Weights of a small encoder-decoder audio transcriber.
Training: 3900 steps, batches of 48.
Rows from block 3 of the audio encoder of a small encoder-decoder audio transcriber, named by matrix and row number. Each number is 128 + 32 x the weight over its row's rms, rounded and kept within 0 to 255. All counts start at 0. After the name is the row's rms in percent of the matrix's.
After each channel's rows are labels from the 100 clips, of 14976, where the channel reaches its highest value: "responds to" is what is common among them. Only what is clearly more common there than usual is listed. The data: single English nouns, adjectives and verbs, spoken by a formant synthesiser in many voices. In brackets: how many of the 100.
# conv: width-5 conv, stride 2 (encoder.blocks.3.conv.weight, 288x192x5, each kernel summed), inputs 0-191

conv.263 133 [133  91  87 127  84 166 123  92  69  83  75  90 121  67  86 143 128 131 147 128 138 141  85  79  66 130  87  66 141 138 134 136 138  79 132  64 149  75 131 133 132 137 137 128  83 129 135 135 133  75 143 122 124 123  95 139  83  78  72  82 129 121 136 114 115 133 112 132  86  82  94 157 131  71  74  61 134  85  85  98 121 132  89  63  78 153  75  72  92 135 129 132  80  83 133  88 132  68 143 118  81 100  67 122 130 135 105  80 125 126  86  86 116  92 131 134 150 123 128 129  79  82 133 139  83 130 114 112  86 141  84 128 145 142 136 149 140  74 133 122 133 133 134 123 124 135  73  76 135 135  74  80 111  90 117 137 131  79  88 145  78 132  77 110 152  78 139  88 130 136  82  90 145  85  77  93 138  99  82 133  79  87  90  76 119  78 140 132 136 116  77 117]
responds to: /s/ (100); mains hum (34); /eɪ/ (26)

conv.66 101 [115 107 112 115 121  96  90  89 108  96 101 100  85 108 110 128  89  94 111  99 119 104  97  94 102  78 111 111  95  97 117  99 147 107 102 103  86  92  85 182  94  99 137  93 107 111 103 121  89 121 104  92  70 142  89 103  90 121 109  99  91 117  94  76  79 104  82  73 106 100  98 188  87 107 100  98  93  99 121 110  82 102 110  88 111 181 122  95  94  99 110 109  94  97 101  98  92 102  94  82 117  98  98  83 108 105 116 107  83 106 105  99  62 101  69 108 157 110  87  61  94 100 144 142 114 105 114  83  99 103 111  91 158 137  69 119  89 108 175 109  82 117 109  56  80 125 112 117 115 115  96 103  60 117  99 155 106 100  92 116 103 107 100  77 152 101 105  90  98 106  94  96 104  99 104 117  86 114 108  80 112 109  85  95  84  98 136  81  85  65 106  78]
responds to: /ɪ/ (65); /ʃ/ (47); /f/ (30); word: fish (30)

conv.91 102 [102 164 141 102 137  84  83 128 156 154 152 121  93 137 140 114  79  89  92  77  97  86 141 160 163  82 159 150  80  88  95  76 105 170 110 157  70 144  86 120  91  80 106  95 143  81  93  96  75 144  94  78  80 108 128  94 138 155 144 156  87  96  82  81  87  95 122  93 136 154 149 115  84 152 169 166  79 145 136 139  86  95 156 158 150 111 149 157 134  91  89  99 154 139 104 154  72 171  78  98 157 126 155  85 109  80 139 148 121  84 152 153  86 142  95  77 135 113  76  86 146 161 119 104 157 122 140 122 164  92 155  83  99 115  93  92  96 152 141 100  66  87  83  79  87 107 156 144  88  87 168 133  88 130 104 134  78 135 144 106 151  88 149  90 114 145  85 144  84  98 157 152  85 144 154 138  78 143 137  83 150 141 123 161 100 157 110  78  79 101 164  88]
responds to: /ɔ/ (63); /ɑ/ (35)

conv.134 119 [125 101  78 115  69 132 122  84  89  81  78  87 114  68  82 126 109 116 115 135 119 119  91  83  87 120  80  69 116 111 133 116 137  90 120  84 125  90 116 152 112 119 116 117  79 106 126 140 108  89 122 128 104 135  82 130  79  68  89  96 117 124 124 113 120 122  99 109  97  82  91 159 114  90  82  86 104  79  80  64 127 133  87  75  79 161  76  73  84 122 129 118  78  81 125  69 119  81 110 120  93  98  67 121 121 122 102  82 119 108  68  86 110  97 122 133 148 111 126  99  84  72 127 132  89 115 105 106  79 131  73 118 152 126 110 141 125  77 146 132 118 116 115 114 115 127  88  80 116 113  89  83 105  64 111 130 123  95  81 135  76 116  80 119 137  86 124  64 107 129  74  84 105  95  84  90 123  92  83 107  70  77  89  94 112  90 130 118 122 119  86 102]
responds to: /ʃ/ (49); /ɪ/ (44); /eɪ/ (42); /ə/ (33)

conv.129 103 [116 106  87 112  57 128 125  81  82  84  80  70  96  80  80 108  99 119 104 124 126 105  86  86  84 108  90  87 108  99 124 108 135  92 127  90 127  96 101 156  94 115 117 104  79 114 126 129 116  61 109 112 100 129  92 102  83  86  83  92 114 117 118  95 124 126 112 123  95  77  89 158 110  86  93  93 113  75  81  87 105 111  86  77  69 157  81  76  59 109 104 115  79  88 119 103 107  79 102 107  95 110  85 106 105 120 101  83 140 123  78  93 110 108 110 128 151 118 109 111  90  89 147 118  76 110  98  81  96 119  73 114 146 123  87 144 116  83 151 115 108 112 123 109 112 124  95  78 107 105 106 109 105  69 112 140 114  93  93 116  80 116  78  86 149  79 111  79 110 118  88  83 114  98  85 102 104  91  89 102  65  79  97  85 113  81 125 116 105 123  82 102]
responds to: /ʃ/ (57); /eɪ/ (43); word: station (31); word: fish (26)

conv.55 091 [120  93  92  96 105  83 103  89  99  93  93 102  94 107 116  97  94  94 111  88 106 112 109  97  94  88  94 110  97  94 112  91 154 102 105  88 101  95  92 168  96 116 110 104  90 107 126 111  87  97 111  95  69 140  66 110  99  84  83  88  99 104 104  92 100  95  92  78  96  79  99 158 107  86  91  97  92 103  97  91  93 106  82  87 103 191  99 108  88 102 105 114  89  91  98  91  80  96 105  87  96  91  93  85  98 109 112  94 100  99  93  87  84 106 115 115 133 102 108  73  99  94 125 113 106  98  99  76  97 119  95 107 151 141  75 122 103 109 167  98  82 114 106  70  93 121 100  97  96 115  91  99  69 105  93 143 107  99  92 116  98 105 112  92 117  86 108  93 114 103  90  88 106  96  90  96  98  94  90  98 106 109  90  99  83  82 121 108  90 105  96  79]
responds to: /ɪ/ (64); /ʃ/ (46); /f/ (29); word: fish (29)

conv.106 123 [138  90  79 114  80 121 117  83  74  72  71  68 115  80  69 116 115 124 105 124 128 109  93  69  67 126  85  87 124 110 116 131 125  88 118  85 114  75 123 137 117 121 113 118  91 122 116 133 120  79 122 129  98 130  97 127  78  88  84 101 106 118 126 109 112 115  91 117  91  88  97 144 113  79  83  76 112  84  86  92 125 122  96  74  65 161  88  67  82 130 124 120  80  82 119  84 118  96 119 106  96 104  72 122 124 127 103  69 115 114  65  79 119  93 120 127 148 117 125 108  64  75 132 133  76 128 103 109  87 122  84 114 140 128 115 146 121  86 141 116 115 118 114 109 110 118  84  74 125 115  96  86 108  70 118 142 118  79  98 130  65 126  79 113 126  81 115  87 122 122  94  86 128  80  82  88 113  91  79 120  72  66  89  81 113  87 121 123 116 110  76 115]
responds to: /ʃ/ (52); /eɪ/ (44); /ə/ (40); word: station (34)

conv.131 083 [191  98 119 122  96 250 170 118 114  95  87 107 153 119 120 166 137 152 153 168 153 160 117 103 122 156 110 112 163 159 150 175 171 122 128 106 236 104 156 138 152 169 162 165 110 176 164 156 165 120 153 152 142 158 121 157 120 102 117 116 194 133 213 164 153 176 110 153  97 108  97 191 155 104 119 109 160 107 112 116 141 172 116 116  91 159 103 109 116 181 182 176 105 112 161 100 153 102 181 149 101 111 101 142 159 147 104 112 153 163 108 131 148 103 170 164 153 145 144 146 115 103 158 146 109 146 122 137 122 153 123 169 154 197 161 147 198 117 121 188 160 153 160 159 144 133  97 101 154 173 109 111 142 117 161 122 168  92  97 154 113 172 106 158 128 119 156 117 151 176 106 107 177 108  99 104 164 104 104 176  99 123 116 102 159 101 164 177 167 194 115 144]
responds to: /s/ (100); mains hum (31); /ɔ/ (26)

conv.205 131 [123  93  81 103  88  98 126  79  80  77  83  81 135  78  90 117 126 135 116 122 128 126  71  81  85 121  91  81 131 126 134 134 144  78 107  89 100  83 116 126 129 129 118 136  84 132 131 129 128  75 120 115 121 118  73 130  80  81  65  85 117 112 123 111 118 143  86 117  79  91  80 108 126  84  82  78 133  85  74  84 107 139  80  97  82 132  86  88  82 144 116 120 101  78 119  81 124  96 137 108  89  77  80 111 128 130  93  69 131 134  75  99 113  80 120 133 104 126 126 111  85  81 127 117  74 110  89  95  83 122  70 140 139 122 124 111 110  80 136 122 125 124 121 115 104 111  90  86 124 132  93  79 106  80 123 111 131  67  75 119  67 131  86 114 117  75 127  81 129 127  90  83 139  65  76 106 127  68  77 137  72  76  77  93 125  86 118 125 135 129 101 124]
responds to: reverberation (74); /tʃ/ (46); /i/ (35); /eɪ/ (30)

conv.274 140 [122 100  79 124  91 109 129  69  84  72  79  76 131  77  74 122 119 119 126 119 129 126  72  89  76 123  84  71 128 123 130 126 140  85 129  90 107  72 131 142 123 130 132 120  86 130 116 123 118  85 134 117 128 130  78 133  79  78  84  69 129 134 130 124 126 122  64 124  69  82  94 113 123  80  82  86 124  88  88  97 121 124  94  71  83 144  81  83  75 133 131 120  94  76 125  85 121  98 121 126  85  75  76 125 129 130  95  77 114 124  80  86 130  81 118 122 111 124 125 111  81  80 134 128  84 116 106 105  84 126  82 127 141 119 126 124 111  81 116 133 126 135 129 117 118 133  65  66 135 132  78  80 120  93 137 128 131  72  70 138  77 130  74 134 114  73 122  79 135 126  82  79 130  79  81  88 128  81  75 126  89  90  80  75 133  79 126 125 124 121  85 125]
responds to: reverberation (71); /tʃ/ (37); /i/ (34)

conv.70 124 [123  86  83 120  83 114 119  88  69  73  73  89 117  96 100 122 125 111 121 112 116 126 101  73  96 129  46  91 119 122 118 121 143  91 135  74 120  71 125 135 122 120 139 128  87 135 121 119 125  72 122 120 113 126  65 125  84  85  89 105 109 122 127 121 125 125  77 123  98  97  73 150 116  84  74  70 127  97  89  73 115 127  71  92  65 160  96  84  91 119 133 124  65  84 117  61 113  89 118 111  86 106  83 116 117 125 105  89 117 124  62  48 118  93 126 125 137 122 128 101  72  88 128 139 101 125 111 113  87 117  53 116 144 124 123 142 126 103 142 127 118 126 126 119 128 129  98  74 124 129  93  88 115  84 123 138 115  81  89 120  77 118 104 102 133  67 127  92 137 131  89  77 121  95  77  74 120 103  85 118  65  64  86  90 117  56 122 126 113 114  84 119]
responds to: reverberation (73); /ʃ/ (42); /tʃ/ (40); /eɪ/ (35)

conv.168 128 [127  97  79 123  83 139 121  94  81  77  70  87 111  88  84 133 130 121 122 130 119 127  84  85  96 126  81  93 130 125 124 131 137  81 119  66 134  73 124 145 120 127 128 127  90 127 113 122 119  79 137 119 121 129  96 126  93  76  88  93 117 121 133 112 110 123  88 115  79  75  71 150 120  81  73  70 132  69  96  89 110 130  77  75  75 150  90  74  73 131 122 131  82  73 121  69 121  69 134 113  72 104  70 122 116 118 106  74 119 114  60  89 106  82 118 123 142 121 121 125  71  74 134 131  87 128 113 101  72 121  80 128 137 128 114 154 138 100 144 128 130 137 127 123 126 134  87  81 134 133  68  86 112  79 121 138 120  89  79 116  82 124  92 116 151  75 126  73 130 130  79  81 124  97  81  83 114  91  84 125  71  81  79  98 120  67 133 123 120 117  95 118]
responds to: reverberation (68); /ʃ/ (41); /ɪ/ (32); /i/ (30)

conv.50 118 [ 99 118 115  88 122  66  89 112 118  90 104 121  90 103 127 101  91  93 117  77  89 105 104 129 103  66  99 105  93  92  92  98 125 107  78 113  57 109  87 143  77  94  90  97 107  98  87 119  88 108  95  71  74 114  95 105 111  99 105 110  81 109  84  61  68  89  94  79 106 112 113 117  84 103 110 112  94 115 113 113  70 103 126 115 118 139 111 112 118  98 100 101 114 104  95 111  75 128 109  63 109 113 117  67  85 101 102 108  98  81 113 116  55 104  87 102 103 100  99  64 110 109 124 109 105  89 107 103 116 103 110  83 134 115  69 107  81 105 132  82  73 113  99  66  70 112 103 110 106 110 108 108  67 119  95 134  91 110 122 101 112  87 118  80 111 100  98 106  97 103 109 114 105 107 111 129  89 113 112  96 116 113 110 110  75 113 116  95  91  68 121  69]
responds to: /i/ (36); /dʒ/ (34)

conv.269 152 [122  94  76 119  92 125 120  87  80  84  82  93 124  77  91 129 123 122 114 125 125 127  92  85  91 118  69  82 124 131 131 136 129  68 126  71 115  68 128 139 121 132 115 129  87 124 122 125 118  81 119 117 118 125  85 129  83  72  79  77 111 123 120 119 114 120  87 116  80  75  82 149 107  81  81  69 120  78  93  90 115 128  89  69  89 145  89  78  87 126 126 118  83  63 111  76 128  81 119 118  87  95  61 124 133 121 111  71 120 121  73  74 118  85 128 126 137 122 123 110  71  76 132 126  80 132 112 115  81 127  75 128 137 131 123 146 128  89 139 112 129 136 127 126 105 120  80  79 123 129  76  90 109  94 126 127 120  83  82 121  77 128  97 113 131  86 125  60 129 127  73  70 134  92  70  92 120  82  78 121  87  80  81  75 124  76 129 119 126 120  88 129]
responds to: reverberation (76); /ʃ/ (43); /tʃ/ (36); /ɪ/ (36)

conv.279 137 [121  92  77 116  64 125 117  82  79  79  77  90 128  77  81 123 108 116 119 123 123 122  92  72  86 119  68  83 113 117 133 119 141  83 136  79 116  86 112 140 113 120 128 120  83 125 127 135 118  76 118 127 113 135  85 127  87  81  91  88 118 124 121 117 112 120  96 114  93  82  73 144 122  77  76  76 117  79  76  67 117 128  93  66  68 166  72  67  83 125 132 120  83  78 117  76 120  86 126 116  85  96  82 123 117 136 106  74 124 112  71  84 123  97 115 128 139 122 114 111  92  75 133 131  80 116 102 111  81 118  65 114 143 130 117 143 124  73 142 115 114 129 123 120 126 120  80  90 116 121  86  88 111  77 119 133 131  91  84 129  75 128  90 115 140  91 119  78 121 120  77  87 122  86  81  86 117  98  83 118  65  72  86  84 122  85 131 125 119 118  94 116]
responds to: reverberation (82); /ɪ/ (46); /ʃ/ (43); /tʃ/ (38)

conv.245 098 [105 156 135 106 139  83  97 139 146 151 157 130 101 149 139 112  87  71  83  78 102  85 155 158 159  97 151 165  92  89  98  77  84 155 112 158  79 140  97 140 101  72 113  87 149  63  94 108  77 144  90  95  98 117 139  85 144 150 141 160 109 106 104  92  87  89 132  81 150 164 154 110 100 168 143 144  82 150 149 150  88  87 165 161 159 117 146 155 148  76  83  86 150 137  96 155  89 149  83  84 155 127 158 101  95  83 119 155 120  85 140 146  90 154  82  86 137  94  82  88 152 163 119 118 151 115 128 115 157  97 143  81  84 109  89  94  93 150 138 108  86  81  79  93  98  97 164 147  95  87 163 155 106 146  83 126  81 137 142 100 157  79 129  88 113 159  61 143  85  95 167 137  79 153 167 141  74 163 150  86 152 146 131 156 101 152 103  78  80 102 169  90]
responds to: /ɔ/ (63); /ɑ/ (34); thin (high-pass) (29)